{"model": "image captioner", "dataset": "small renderings of single solids in any pose", "train_examples": 197500, "image_size": 32, "crop_scale_min": 0.8, "horizontal_flip": false, "translate": 0.06, "rotation_deg": 10, "cutout": 0.4, "tokenizer": "word", "vocab_size": 54, "encoder_arch": "efficientnet", "encoder_norm": "batchnorm", "encoder_activation": "hardswish", "encoder_channel_attention": "se", "encoder_depths": [3, 6, 6], "encoder_kernel_size": 5, "encoder_stem": "deep", "encoder_expansion": 6, "encoder_widths": [24, 40, 72], "fusion": "cross_attention", "decoder_width": 128, "decoder_layers": 6, "decoder_norm": "layernorm", "decoder_norm_position": "pre", "decoder_activation": "relu", "decoder_mlp_ratio": 4, "decoder_head_dim": 64, "decoder_fused_qkv": true, "decoder_bias": "all", "decoder_qk_norm": false, "decoder_parallel_block": false, "decoder_inner_norm": true, "decoder_drop_path": 0.15, "decoder_positions": "learned", "decoder_cross_attention_every": 1, "decoder_tie_embeddings": false, "init": "lecun_normal", "residual_init": "zero_last", "optimizer": "soap", "beta2": 0.99, "lr": 0.0021, "beta1": 0.95, "shampoo_beta": 0.99, "eps": 1e-08, "precondition_frequency": 25, "max_precond_dim": 512, "one_sided": false, "adamw_lr_other_params": 0.0023, "grad_clip": 5.0, "steps": 5000, "batch_size": 256, "epochs": 6.5, "lr_schedule": "linear", "final_lr_fraction": 0.01, "warmup_steps": 150, "weight_decay": 0.2, "adamw_weight_decay_other_params": 0.01}
Rows from block 2 of the text decoder, named by matrix and row number. Rows with one number belong to one attention dimension. Each number is 128 + 24 x the weight over its row's rms, rounded and kept within 0 to 255. All counts start at 0. Numbers have three digits each. After the name is the row's rms in percent of the matrix's.
# v: cross-attention value (decoder.blocks.2.cross_attn.v.weight, 128x288), inputs 0-143
# proj: cross-attention output (decoder.blocks.2.cross_attn.proj.weight, 128x128, transposed), outputs 0-127
v.52 095:158084121134092148099124090136140145130147110114091087158160161109158096084157140127152135134138100064103137123098128131156119119113139170150079139128105129142107120152126122150115131113169091159119152116136147113073073107100133138129106131097091108122183135123150106147138126123120115138163132143100158154112127121119131123145128124126133083120131115143133128111156140132136106138133084148076094156094155216073136107136133108109129
v.53 100:163130138130141132151066164089156119134155079135206144096112132148125106158136131138138146102115092140103137163109148128114166127109122128139140133110110147138098141107174126150144143124144084079179136161101125101134130125130130137156127135126126128145075134096105100170134110118094128142109136148166166175118155112135122119117150124133125103136160131124140105149140140129176117161129122117094149083165131156160139111109140155135112
v.54 097:108160123113170106114134103142097102145168115123138168147108162125128129138142098126146169116131088103129180095134145131134082125122142132125103143127072135150131142132116133089078119121166103126110176129162118130123106154151116140113138102149119139135115111150112156095153127132128135101131141097164148140140108122117124140119133134122130105138164114098179071133128156150111149144167148126143120090144089162127115114164133110120118
v.55 091:129148129091095105108134159153080163119096134117122132100101114159133119154115125143106136124122105137149131121138151125153161129090141113131129135099095144137175093107109117143120128182105072149130134144141151094152126122143155110153153131142126127122124108162084140119136148129174128154114114116110127124126109118140092082164156133093105171118152129091131154140131108099114152105120144137140115138140154157124121130156129136094118
v.56 087:104092131123136148137127138152146121110145178155113095071127118129085170112128097109141133147094068122115155139119132144127148158148104098136150100125154138131110132161097120136094155121154184116176136170125125105126109114105144135103121129090157137122113158123159134121142154134106102084147164160160142155085131166132089126147153128094076144138117135134176148154134128149128112143117149149107111088120126125112103107166126140116111
v.57 101:082120176133133105130149104121101180148148155106101148143165093136141141102116117129110128146103131119106109140138144091169083129122146135156108141136145135127136122084140128127120112168105062148151107140159121086107094117136116140163158129085074122122157131129094144145165148155088152120141117163105112163136148111108125142166143128095171122139118178132149129139182133127125144142174143132117140112097130165144075097139160150126134
v.58 097:138121172168090103117167171118111107132104137143154151124153096130132132126164142096151109120131131142152095127109161160138103111168122109177109143136106086154108152121158125162096112112091142139125155108121102153129175099114117118098112130163112110124130116132127132178130158103136157113126159121148153124120150129109126139080139132098105113113200160096141088112160124133151102110110126140102141121149127146094130114084137151138134
v.59 086:121114079165110134062080120144117112121116105130112165098134138145147116089111150134144081094157056109137153138154155139115167101113129156146123132138144128163099144128151123163196140070129095127059095144127117124124160108124119153095125132169144109116121130113120137132117146123150100117119134114142153090109095139113102166133089138114149117127159142163137140137085136122128132086119117124095127144103124131151132135135143179123102
v.60 103:155185116147100112151092148166147138128096098100139126138140154200139156126155123161139116096113132080145129124159136092143139102127113131119136133124153099140146140136129104137160116130156041132150169073110126111139131114121113142162152122122133130098098110105097138109146122121135134128139159141135145131094110125140132093104138106122171105149121151131170150154149154187120109143142072139065161116142132158120123128125138157128116
v.61 099:119146095100055130129169108115147149163131118121083135153117143106132128132108110122139108127143147081125141123124127152141146175103105111157136116141141132156131132125110127173121154093149179119095091123136109175115131143161076174142127170125167142105116130120121156161096116087132094108135118122121105130154144143186139141163082151124181112191096114130111111076124147095113148105120132127138125151133140101147114104154124068124116
v.62 093:084101138145150129094139141171114151120127162123114138130151133100163141138073129139085127122100050151102158144158181107179105152136184131122149161113173148105162099138127153114106129182164096174137134135115169114160116107129116131136100139114153092133141119180126119104153144083101098115142140134118100124138148117106117140122163113113117059149186136122135144151116151106135130125145090130138116136057137174108100134145132124149119
v.63 100:135154109155098149086090158132126127155116136115156141097178117203088131122137155116164158116103114161133118117098135108092131086090103145132095143082092142092092143122139141117122122108092084129106111128131147162100120116067127134143131122132162108145110143157098132130129136104153131149138126103134122103127124128107146124134157112140181188119128118123119089137131127124138124103126128132155134142128165157119151160137104117141149
v.64 120:089135148076118116154067114105143129101120142144153144150110117109108130154154129108151131140129124080112167134086109142132159127151115100135122092095084118156106127155100139107124099161190143114083142127115128150151106142152080148143112124148122154112122123127097141111113109140199113110116107116155122113153133130113164171150157173106127145118113063154174131124141119156138109115132125158133131124202151085130154151152142131147164
v.65 101:103157153171131105109142134136170122130096118106136151132151128089129143090079136097139090149122126097155127132142090126143019144123141149115114129122135107113074118090144117123138147149142155096091124120128183129077095144099129120143129134162162147122084094132156133091102112104124128162132107142132120161151112141132157127154140164103106130160099144118107090147173139105060135106149111143123107158140146109108128138120120167137108
v.66 109:145156158089155119132129132096128114133094131144121163107228082127110098104141149119118154121107124088105111122116143116136052117107162133104150131128157115122142136143155147123148150157170136130108104119120145145082174137115163106162126112134092143090128133111123132147133125117195114113138064139118143110116143121135125127119135131118129096107113079121095123155166134122169131168165131117121113130118123109099118144120103100166113
v.67 102:090148164091100106138138168122072106108157131167106088132137138090129178169126115110108134151121140103157145154115108154155117134161156137117110155107131159130092126131122139131099125129140111135132168125170131124119145114149143095158148102121132099138120125133151107145131128134162140096130149116079183147103119126120141131140114132168105119121126155112088173155133147123100110140133135157107177158106165104121127163123124096114160
v.68 108:125155148057133115098175120151130115166125171155120113092124129153122133155150135144116149120127102134134139098133091143121105117147152123128126105123134105140120133101081134107138149107102106133073090107147122128136157108134116135153120131123112143151140150141146132160109146142109122170090145141084154153179101111118118103107110130134151075143165154120132116105128144118069132185149131123129131104136149150126128146151122103106084
v.69 097:129137081120122093171110155127169127111154118120131131117140156125116118135104135129122147106124136129158119114126168101141125121110142153056159133151139156141126119134176137115144157160098141138160138131112122162128110139101123143177142100088172101122123162107123170148123114112116173127133104180136125119085118144157125148148154166089149150157102090130138137155135142135115101098140090107128123152101107160127112069135146090138125
v.70 106:083156194123143095146073139170116146115088119151093134107171136132161099139116125125077137102159119090120100105102127128128133120148140107124153134093070121121158101128163158113128149127135143130123111134113142115108100126058132160132082131182111092105096123138137114114115080138150139153138115147123097125149107118093097172146098118149117156150132095175137100141124143110136113075117136127070091139191117139153084108132159121105112
v.71 099:123120149142148136191104161123199143089120115141127094117151131103131100117132128118158144078126120124145119151145139115120150148093129104140121146154115125197096115109159147128118125114118130157116149182108115157124113128123151088111139075152082091161124130092149155129087123115121146129136145132116107120121131158135147150115117118125140156117080118236127156137183134092156124124120139114119102149092102133123091112106118151096106
v.72 099:127100146109126121075120140146153120102068132127113122114106145130103101125142152126120098135141145131131128067154152131132135124138120161100126134109120140142129140120121135128174100088114122106102145111124115161144153144123100167172119127142112140134118154168117161145137071109110121131134167119113108141146166142107166109111160148117140135134116101116148089127093078137114147158112156117161114113115144140108093121081132147138084
v.73 111:184125105108109123144135116122118147155118163104154161125104129128146145143124128163098102153168091139166147156168144148137156107118098128171139099133096115138153155112107116109118116144151128147103154147138105146143142102148091160127123175117116128164137142106112107110107166137107126109115153123112112070144107145102145144111104104132126142117117097109143128072125107110106135122158137153134102122116146153097132128189153101096169
v.74 102:106125119086153097088109116094146113131106125168141134109163130165149087134105112116157142119134134097096124141100132096115088107124105112168120129132131126111092111137115149114134106123160119144160128132132178128123172073126151122119122115200138079093142130093114144129125100089091113158124091125121088128127128111134144114106140095114120137126130124090115140172144146173127194149141114132132148151129167121085099177069139122127113
v.75 101:128111099086151121138091113152155171111093125132155118137082122100121108170099125129136115122091115078149100161116119123109102123102109116157153104141103128136129166119127162136130168111124196071183118116101165149112090112138157127127143153084121129155090141096135153131122144138170144141132117149137115148186083147125138151138129154084131158130132075134140140120137132139108172095171131136124155106166104142109095159114125143144141
v.76 108:131092080168072160147136115141107110137136142151111095121122097118125089133156154140115124118144127151138147079130146117145146097080101150154124126118126119126113110133128131102157136121180147140160115149146121112143130159078115132142134147126083074140166122112106087111154131151141165095102100197149128095130089106152123126099117109155108104135090136131071147116157085117101158111132120101155115123073078114112154127128143116130120
v.77 096:126119210151122075115150099143130117104119144122124095166131158116137109138129106094114138131141172097113139135069114134131114100176087119105161133109108165112130134149102195135149142127131190157103141148127142157110087149114151151109121126167116132120107163099092147125138101144129101139110140150119156167107111119123155109129111139114106104148105147104118149101147141160116147155102161177155141147135103125118130130134124149084162
v.78 101:131104133118109131101105134156114131119117141140156141097122147180172126138075093133120154089120089110125138091185115134123097127082050111093131129140111079157143116107110180120160130136097058108153135143112125139111112117122148124107115133186113112133135080158156120123143072123108151145141148124095146145112147110087117113169111096113154161134173132121141143179150154081143103139142125126148140125157142172152112140138115135150132
v.79 106:144143131157096119112139086126055123136082164169070142105109158104159144127131113146132123122133136087131097074092072156150151139126120128156130146120112121105145095127159101140153162104171109135100153159137150118150106124126135104138142141106081161148114098107152137178134109117149122140123136143114114157132106119155145147163136106093097085148128132140123132120138132103067117094139106130134134173155101116124126180147100144145095
v.80 100:148091120140153115085149109122150132141143117103113126131106149126104116109163154121116156153121138158112089121103148162161119137141138150130139113124165139120139099120143118063151130167135089073116110141169130107156161099144158162146134114137093149125128102135144121153108113106181153104111166161135167117154159158111131155116113143174156073099142148143133123137063160134118111132177115137140111104070139072124131122075134123109135
v.81 110:148129066055136155196124133135129140171150087120110166108118128133099092150107124131136131126092116114112171090102140147118113112153129073127122126115126169116152110097103078123114127142111172122050084122148168162145128140107133160163116133136136131146129103096109135128104141155112159145109126078172167112139118135138161066124141103124136167120146159107128132141133115140115120133119138114116084107154100145132151142097127137140115
v.82 094:095154132094119112123076123101117126105149138140126149114156113152129123151110100149131140129120140127100126132135161160174107149097161120155129132100160107104130130108120109114110077124146130149102117129146098145138153149112160102129106132147150118129214086146103115073109152132149136067135075109125155151111137155140132123141121151173088144117151107167131121141111121104158120160129176105085152157133129118143115165142115107132117
v.83 110:164116106117133105116148090135120103163090095183134135129133120149122139130128124107128140127137139142137118127114177080124128139129114122095129130178125121117122098103159099086104118118134124096218117130105114132157142128115146116135140098109135099151173119136139127099129135111095132125136145150088130174159129129118137091118103141096130146156132177070109110129126117147137096149118160183130127112118135137145159099109137163121131
v.84 110:116139126126093111077073135137104108090135124135117111159140085111098142119127126101125149137117117145134098152119171096168175151138142113123139147104114121099148101111166153072120147153179109125160160145119160115162144124146164138105126117182130092128165090135133123132127180144114137125103113137098137082088138117121131134133106130162125065124123116138124161106137100142141144156159109107103127102210129145128118122137138099118135
v.85 102:136128124081156146150100108116160122115178124124135153123189081114107140112152129115126131151106146148115138165129117115157104123142101124139103163138077172144143170159108148168126106146157178146116129095151191118147155141108127099147150112168126110129140141114117115122128131134116095118127095083144142113132110125128151140133123142126107096095096085126122157106135138125124118165145108113122055143223112075115118124115127096163144
v.86 101:079119177119130151184138097171127088132138124130143102138159110116115171138121132135135139119118156140123093150100087106107125096137114079126156150145158146107096145113145168133152175135131174121095138148137149124139167146135130103152160165135119126138118128091093120101105111111147101142131190164133174174122103149143116084094095118152151071097159135099117119104131110107150117168169082145116108143113112116134141139140092166120114
v.87 108:147092096141133154130162141117147139133104141137125130159117147138121114102139114147134085116162127151121124063159130119115129121087152146116139121163166119121097134125142126112192124118119147144127103112094112134160140122132141143133122115106154134088119104105115098080153111107127129095148156133134116136108137140154182088144155151106141140120145128069124107156168120109145142156129162158143135149102094099099092125096132127104135
v.88 109:092145125092144113184145144104150134084173191123104120119110128133091111114120143132105143125111125156146123113163155137099114134105134152138105145124108161135102142146161131097143127114133196135164102099141124133137053143133118115150107098074154117125099164128142138120170123147130149159131104127142125115150142124128119127174105120094101141134106176115120141115158175090111138097100154103089109127117103149148140138081141109118125
v.89 111:162102130150100117106115129108099116140129154133114143149197128105145137143141123120085130147142142138161099135137156103104090056123117146134134109126173131109115154124149110131116141101128158158153095186085101116109136095142124111136133121147117132099109139070155152132152099173132119147151110145086156110127156096116098197102104123140116101139101134131121127116147104155104094138134122124124126142118122042113127142110126125115096
v.90 095:132083133104158100131107067164137129117148120144134143111130103121112135117123140123156151146121114146104144123156153131121167099141103097052122106135101102135115130139143145185147124132096102126157138152147154118151176119126096138137128172131106139143117124128065111143137100105146112158108141136141132105173171107121136140159157091165113065086139112138116141128133129123134136139109152101108099077187132139115135129136152112102185
v.91 099:170127168140153082086153103130121134148113114157129119136172106147127120112106145113153121116118097106097134142124113088128122123120102120159116109167084099144148084145088115120156115102157137130143070131117166104114144122134115083097124112100126123134119094085144115134153118105136122086122101167120120169148122120144141133126122142118096080148125137129105095135123126099098145136110111114163210136167138126111127169165130148098110
v.92 098:130122147164126142109119145130105121098165086175132079144130123133111155120104150124130121121099138097161172130077089113089163161166108115133130142107111090127113116144138095103138106088194115143162155103164152124129125124131124098149156100153148135089082118150140138127103119160136108088140131128120174083141135153071128122089183130110158136152101125135093108181142115122097134198101127139149103147118134059145161166132136096077155
v.93 097:097111079112095136118146140150133139169105092143087143140175148119168155106109088115113118160077145145118126135134098114147092130112123105142108122132093170130119111143068063133128106148116188168137133111123142135109145138146131161170125146129154112101110103134134156135113130121129159154145159144114132086132137123034109115151132086100140113153125160102105113172141113127096079092126132119100126096185145130150136115119116123146113
v.94 086:072134171058149089222125108124185094143114137106120111128119118089139144113137133163151096134116124119119144132122117122113075148115116113093134125162100175130146143146134139172142147141136155110155142097162126136171107171160112133141119135128164143139117103119094127119079109131130137109103130106129088107136146142112095151142135154104135135130125124136142138149137172113135156101121125136115124117101100118159126167109102144131111
v.95 110:089144102145134147103114138157107139086158145115105114119134153175138149128129154127168146086116179136130107159128118123119178129157122144087138130123156114089140143125126175122157127120086167111133159141074116151139117156142126138104167103113157150195115152132124121076111156105154137105137207114144113161113100137125169102128115164148129129099155114135133110160116128113155155115104110114153138091173097134137108078102130152149156
v.96 100:119123098105125121157088101193109134120124148136131145095169114145110135165126133125116162113118161165124111106103112174132119138189115131131128100120142174106118097142094163158128156142096173098128118112123114116156142110144136155164136150129119113095089130127146137148154163120205134141129111141140118134101118137082113158141138134156083133122150107107186146138143096129104135102150140085119138114174166084113119127171133087141121
v.97 103:131108098187097113088158129061147080119141117132114127156139140121140105098136114120149141129153160151137133095081095115115129167130127156138121122138105128101114129137140112122158124161142105165148117166185133154106116106178141128154123113155106096168122155113138120111106116120134150125121104143096110096130123104113134110095146127088165126146104141132141125142138142102131085122127090130151120146095128142100126130123111106085102
v.98 108:109147148099165090112126110111155134105123122161112109142152128121097086108137144114123143148073196144120140143065107128164143117163146119109138126120181133084101083108118132149147126098156168133141081156127124136152112106131118159104168144198162144134126140111152138117100124118152109182122128173134145091121119138122085129126115125121131124122102101112125085125109096134174100150162135167114145145135118179096157144145097134130132
proj.52 101:092141167091133136190135141122144137141117144117163130135112117122110090170112141128139143163139112132161122144117115149134069148138122103141189143138136104122128092120143137147119129181149165132148133088097192156103110142132147119086079108137144090098094131179111082123130129132151157107095145117102145118133120131127112150126063133101154130124156110147143135126135107114107165123112
proj.53 088:120150125134104162157140116119115100131143121131138176088143130135107090165090112121163132139089129119132142118171161109111137156120161134159142149090118126143151139132107115126122144162117118157129107198090096142124105140101085151123156104153068169114119159142112149105104142080090132120143141149132126160111070120125125140097129120095143066093170147140139115134142118125133130156113
proj.54 100:118115148113101131122098109120113191141143128098137077148140154127134136106138079077130086130124145102174070121122090154136120140113157093122137157121168121117108103153155143151119137110138119142115129140133114094165086111133127101112127118134135136112129137107149113185127098134132128138100187126106168121116124157142111119139126133155148129125181145113103103133176112153051129128102
proj.55 090:093182115164132113115131109172132106130163119154120103137152131128155142124102168086124152128128129106080099146134156122128097114191151127130113048110155129101135127147171141090096098122134152103141107117153153093135159153120110151159129148085129109116129119111098108134177108152130102139113135108151132131130102149106149091125133136147082111102137127136152131133116158084125160116172
proj.56 094:125119139084121132129103116099168168117101169117082142121123137112102141100136105139143097114196129149133109127107127115095076133146128146129109135177163109111114144087152144095152099121176136139149105146138128172163147097144087096108143132134143133104127199133126136123132146135144106138118084097112157127140151116159114173122121145129181104162145133111153131117083112130143111142147
proj.57 107:063136069148131116130133160157155114093139117111157109121103113115095132154117147147140107087142148140113159120109105154124110126127088111132151145124134152105153167168150144133116142131127140120163114068102130141132130134110110125138139091146077146134160108105093141100143120138124109155101121149113135096146153129121123117135084165074149088119163105148184114132196143139130138098132
proj.58 099:116147126103143114135175097138127079109153164115159115084117127118128128132135130143087167100137133157121137111108191143150108144115092096118108156099130118060124137095153166090124111124094140128184135138122072121148121106097156158134143113150161171110100136101097147155108107141133133107106133109155128146148161135121160135116137101112133130117146099128114164146084100154170134124138
proj.59 089:134119158124104099131107080130108108139119100167158100094156131165130133155119123110095140147130145118103120114116117140143149170114121108118124126166129109148149108128148082147108145094121152157158139152158148117147090156134159150116094170119108130096135095120181115107134126144153099122096117096117074165184144091124143095118188150146149124084150127116136120101095089120143161126143
proj.60 102:085149132148132121162138105160119124149165107110131153153164129145109103135135132099137167159128115123096154180132141129128107090132135114184168124109144113128107103119099111108141196153122089174150124130131081100156133127130163129129157111152111110132164114087131080102084097128102113137099117117132113170082135131109116143100171139115151155089114138139102131135128133114125176138150
proj.61 100:141163100138140069117119131120140145143112104145098132159104142145139146134152097144136160157116115150113097095148109096121166147141140147125120110110147156140106142155131116176153076110172126145125164124112117119116111125128142146139056147116162136165140089091142103110134144116117135143137152179150143103093157132166104066137172167096098150102116116122164106139107104115117138144122
proj.62 089:109110105130104087122138169112137150127126107087137075145130132106136134127133138101171137115161136121133151140114172170123122127138105084115113104157138146165148146124184123132105173132167089130164096078143153124103139145151121157124110123163088094116141168111140100145105148109157100115134135133088133115121137145126090129118126144180174113132130140132166162116123107111141141168187
proj.63 099:100140112134138153099134139133139074070191123151155126076124147086132115104140145132056131133127119119144088128123115124122125114138115122135162156135157146106116127146114131153144155189128145118135127131123126159129175145102116120110129155096114126090117124128135138198165095118097141136147160129125127142102095115112152072152131093143145156096108161141120097101126116089123111106147
proj.64 116:107136092172173096124121152130086108136106168118124116124101123075108144135107086115117103110167098134146126090117180124122121166141123096107123117068132112146146164143093118115102157114154125124185154151136181164127124141101140106135116122154147106109147128115165113122137104136130125094122145137158146118148180127132134151113125084082136094133107121159125153094129146154092119107144
proj.65 103:146143114130131183088162102162138117140131105114089159147142146123150130124125144141169155084122083082159115110116086109132151106138126130150134113156156088134147112129167106068114100170142113113159097165113128131120114118129135160137150145145135141143050148103139124156116103113181086122122144117131153154144113135104122129121123140115149126148115098142163142080134145175153104132117
proj.66 106:129156166125136123103105126130143116128136099097127147122131125096097127110112121155107102160098162148114123107146126084125117108082087158170158074121135147114165153157133126101128125083140108132105159134153070125119101136149152126140176132177112143146132105140148134150155123119143145102123134068143115077121151154090115138122114130116121134082172094154122140096079133121136099171122
proj.67 100:094118161145163147144150152139162097102154129136144168147141159118117130114092124113154054093087161122127105166119101110134129091083143126154126131132154145136141107101104151139156088106194131106110131119122138146142163151126154129127126139168124118133140066083118117161104115106109122154119125142110139116113137097094146103131137113137141136088103134126125128108187124125095149081104
proj.68 101:121135140122118112146095138120141160111142086170171145124152166166117106136127134126156117110143133112136118160120124095137084135135122125099146104142155132109105131107144108137092140140178152119132086137109112185129129159122088106101095179106135155152136102155163092159152125150153103130113150146196130101094104160139133117119107144142117113141173171107127114104170089134171121153119
proj.69 092:176116136109109085103149160107116110161130176165090119146133104083193131126155119112158143151110124086134117120116105153116154152108129150129144143178126136129133117110123144126172129134104109133157159110132106120081153086151113163130129141147156157178096077092131160132118109145161119144179121111117118128106083120113118146117110166088108151121129112119161108145122109150131151109121
proj.70 109:165129060127123123105120135118097148124135090124112149120138075131158148105120096128148142134155142149157120113118136129136121179147103136135133082152135131134105127182094126116137127116089168104114144151149125132120121105136135134102148132161111129167140114128093113134091097108121155070131108120159162092155183116121098093137155144134190092145148129120125173142098179139107104121136
proj.71 091:147150140144164118138175130139121132135158165151089130137109132117109152133158109144147116138109082128141100110147106111125107105170137129127152150109117100106116154132144107133119126130083124097131139112160141137084107142150135122110138100144123098150128128128124089055148102113091117095169102146106097109140177121111134155165130166083132186127075130127163165128130154171117087112153
proj.72 098:142142106143108120133123116094121108148129150135119126146079104139111130168137136114093124153156102149138120121121144130149125167148152113084141107121148113109142121081163120161139146174143136104120148104119105145145054144118135168135126162102099133156142116153144140172181166134168115123123143152129131068123082109153110156167129159097143142133093128072111106102144137113149098124088
proj.73 111:119118118133116111135159144093096115114111151118128128146142145173141116136142088124110171156131145155158123141086091112128129196107104106065129166121092147100106159134145064150116124120122120110136112127135198143135201133145101105149098119116125113118172133133149136156121156159099090123131130148152142132139106120151106152127132129186109112157146120134144150165132122132138134135154
proj.74 093:136181103105155106113080115181145143090129145042130138144093152132124113121092155156138137154103139149129108127151121140093129127145155128149164095105138129113134135122137113142107125170109129139087131113106138131131117127184145130160132133150160130148146129127110158137139141136124092136110174114154127098110159134109133131153194141108108123135142121180139113133078131092110119188126
proj.75 098:162112103096158104107146136140089135143153134153104080105117119077132126060095156144112136095145087130178106101071111167117121144177087108166071154108127092125149142137123143155115075137112119128153113134113142122090113107163102134105130138129109123136118154123146113119123103149168115156151119096161123118124139153149112149119149158108142123136118153143105127120120099138122121162148
proj.76 108:130119126126140094126133129113145141131154124107145108138116135162121128078141076152138147143063137110120159100132159092116160111123099129094154145085118165110177171099089146055132152137122124120113144104154131151102136111169119116139083105125122132123156089125134150109081114126118136126181093123117145186093137133133118138139145108123121147137135150130145172160127170138104118148155
proj.77 091:112160140125099122085114097113103146148091112118134116146129127154114089106134173148132146126157123138134119156137148120119170107105161130108147087141174174168128122113119160090111109171153088144143111128140105108146099128120159120127131104128122105137127140109072133164159072129138132100100137102162156109146141124113102129152144135143139137086090174109156114145102123173073148097100
proj.78 095:113134111108155143129154164154152112120139103134162102113100128127117127128125129156125084148119147125114123092115123138146165120141117147167146132145141120149116140112114140135160124128087156084118113105093178126120095119103163144143110159136132148138108134142101090104180131140175122090110160177138155094094139138152164110141112205179110078126121111160077142137096138136103122115117
proj.79 113:132164141104135172080179149126092123104166100139113133116137114138128195142159120129154085094098140100144138131081121130139129125103115127141109152109136159134157125128111155110137147172162148118138118100108131100169126100138103116105161114174085108171167113120133165139090111109137147134110110111145126104145129081134129144128149157173158083140109141118092100113140135116117110165113
proj.80 097:111121104164144134173119126101122133106171130097112121115138152142080109120096156098129092119146136137102166152130129125101070153143114128126129172153112157105124085124157139126143119109112167144169132087157103131159139155129094110086118143145122126146119161108122092144103136102120165156069110121115124122187176148180118136093138154113133121117128114148168119093160134135157134122117
proj.81 107:144105108118144068162108100134127129129105154118147138174170111194141082162142150094138150112143108138126148150128129127142129148124124139102093124101118115116166129122127115132100109130137108094142081124128106100133175119124091136116118128132108166088156164156116120111123116162131106081079129103118110129140110097134115153116098140069102113154173150111107146105091113165107148103159
proj.82 092:054130110124105132132085147142144127124162131119161171104134125116133177139155116121138137103105158108125145131123128129135133119110107108126156118132126109091143152150122142109158122138133119084105158143112080123143137116117130144163101103141097151122114122130149080100165155125108144110104104080100136107150156068168176107162102107137105133135146130145109196117081111140083153110141
proj.83 113:130113097084076125140135136129130127143136135128118156134149175130085132137117156129107132151104112138138119130106134172162127130120148151126143107147122166122115124086103169119149119146105125122138146141134124110096134098089155141113083201099156103180113115127147157113127173116091147128121123150098126162108147129134117101162150134136110182136084141146134070128149121079135082107168
proj.84 113:103185125129144159168129112132142109128171098104139135111148122150166159086118115119095140084112166103143161103133163122082111118130069120122129104137098117111130108104146177156138149119152114147113164135122129111139118085175117109130108139143132112138110157125136136127160126133144117133108085101157100091075151109114107121141138132129181118139121099138148149133106157079115068120108
proj.85 103:171147149168140138151108088099127104126169119155140114106132113096109091101117138135080127149167161073129141143139160090150159139097129155159126098103118116181171142125100130145083123108169064148110104147147150092128134105167153129146146106152116127138131151138130152158127104120115154112116119103135096130140137111089106125121114146117104114150147093128165156128080165111128132127131
proj.86 094:135139129134143118159177110108113126152160078150108149164178085098088079118128194145149128125157148104108120114148134097143137092137091124148156139170144160138152113137149143118142115113173124166118084105145132157105150115123154133124130114107107126115129165151104165119124129128111147152120110103120148123145144108126190116148145107153125152123124171138158104171155130123143086108160
proj.87 099:125126126121062131141102136120142133123129139155152109167105099117109131144126150137165134164114096155108163098122139140151171095111134145102128159107125144161155159100129097066142150176123109077104134106150105126145118129144143133129082148124113178103130140104142152130133110165161156144084156108121148120104086126165154134135170096143097166140119154111104134086093130122096133121136
proj.88 108:141107174104124129101104127131165132137148164134094123136129106107170152086123114138097124124131094142148085154121144162144158138141121128128103131127142099112133114169153106142134124136187125142096099118115134125133113139169099166086132113147108177128142096106171117131077115152132126130166109145157085139134112157110101140129119134086151141131115108090098152136086169133152181085167
proj.89 102:148123094115117092123154128139114132135166112130152108141142133107132120097154149148144082145120135104117138111099134156104132138130123123107122138104140147098138116175118128135094132110111143143102147136099052130118118118180140138197079135137169116153104118086113156148116157129139109126162101132134176100089109115133149102091196135168101144127148153124172155097123116110165130128131
proj.90 098:165092152143163127135152105100147134165099110118170134065088140171095086137126126150112140117142152099126100124151132101100152136113087130123161122115112113153123110153110164111119139141134140127147142083153150117136203157146127128095075153118105131133112127170142112123135141129125149152114157148135152084097173152121126121130127130127124103162127098142189108140155149103122088127121
proj.91 084:121137120139144169132132117152155161198132103101140117146109137125092144129137144160144119090114126102117130146112164073112135113125141150138129166079119099116104146157106153077108132172108120110120117185133099174113128131117146090150136117137167102117115130128140141143124105106100132156122109112108130150093115152077099088115142126146128096088113126164122099106121131107110095197130
proj.92 090:095151113127154095115178146135177133141150156104134132170123180117119120135122112137103124111159125142144124145105119117101121105157190126167163125136126124118128127125129096127099104113163134120111101153126106138163112123152121189130148144128162169101125198105121113115142107126122168138143128165132124101119138097081095121114098123117133111102143113123112160141171114085087111144188
proj.93 096:162128120099155158148137137125146102121101126088096168139106115120121142122107163128126090126132137137130148115105152117126161173156150131140133067151170101152131063165134118159101148139124113129092126165091136111166131073121085099134155145165143139132110102133113116164123130108112115101125133117109188105140101089109118110135120161100106115143173123133154137114143137110175091118145
proj.94 078:147130143133135153079116159148124096124114162141129149135125112109090104148114136137173137084149144094136066114149103116154142135133128129138186113148100098148133141165114102087148123156105114162154110154130145132070154104155114132109169128115132110125117112143139125121122125147162088160163146160125079120131117138113112121172118113073122125139125089152151104126159133158129194099140
proj.95 109:133136144135124121178120163146095133173082139138133130138109113089154121119123172108121136065152109142128131140126125116191138093114109101152110142159119122140139152144143145140150135119141127151145096066096144145106120110141129123096099087167131143153118132122131140128093139118136157163147127068104135102170135100155183090118109096130161126131140136091155128176160137138110092141114
proj.96 099:161126116153128085131134095107117080136125129185111132108088135127114116095095162144145108087157118143120151158123132142088116128128157107118135109139166163141168102145108136126132123151163139132114116131072114142185165092153071084132129100169117115124116150115114115159150147138147150118115148108149173123157162092135151116151111146148125096129165140118108118127123084092147145162131
proj.97 100:117165134163151096114151161106127099092126148116108101161179177100160125098153132120155097174091130089102107111147141110148167136124131159083153152112170137085130121096140136066154149138092105116098149137122131131096114117113133144101112079139153164131127121080117119117153116130107151119106078143126127157125137115136119155097136133148092171118127105151154128136145128119097123129119
proj.98 117:132129100105148127124099145122132139140103147087118147108126164071147134118133131150145176123141130137114110159132142147134084088132127098136156093137108134101156116132166124120105111138151118148143095137069110132105114108138086139078133102102098113145087163094099114117145111125073147088107160119140168075138155092129155107120152095103132104147156176144144127111133159120145124167144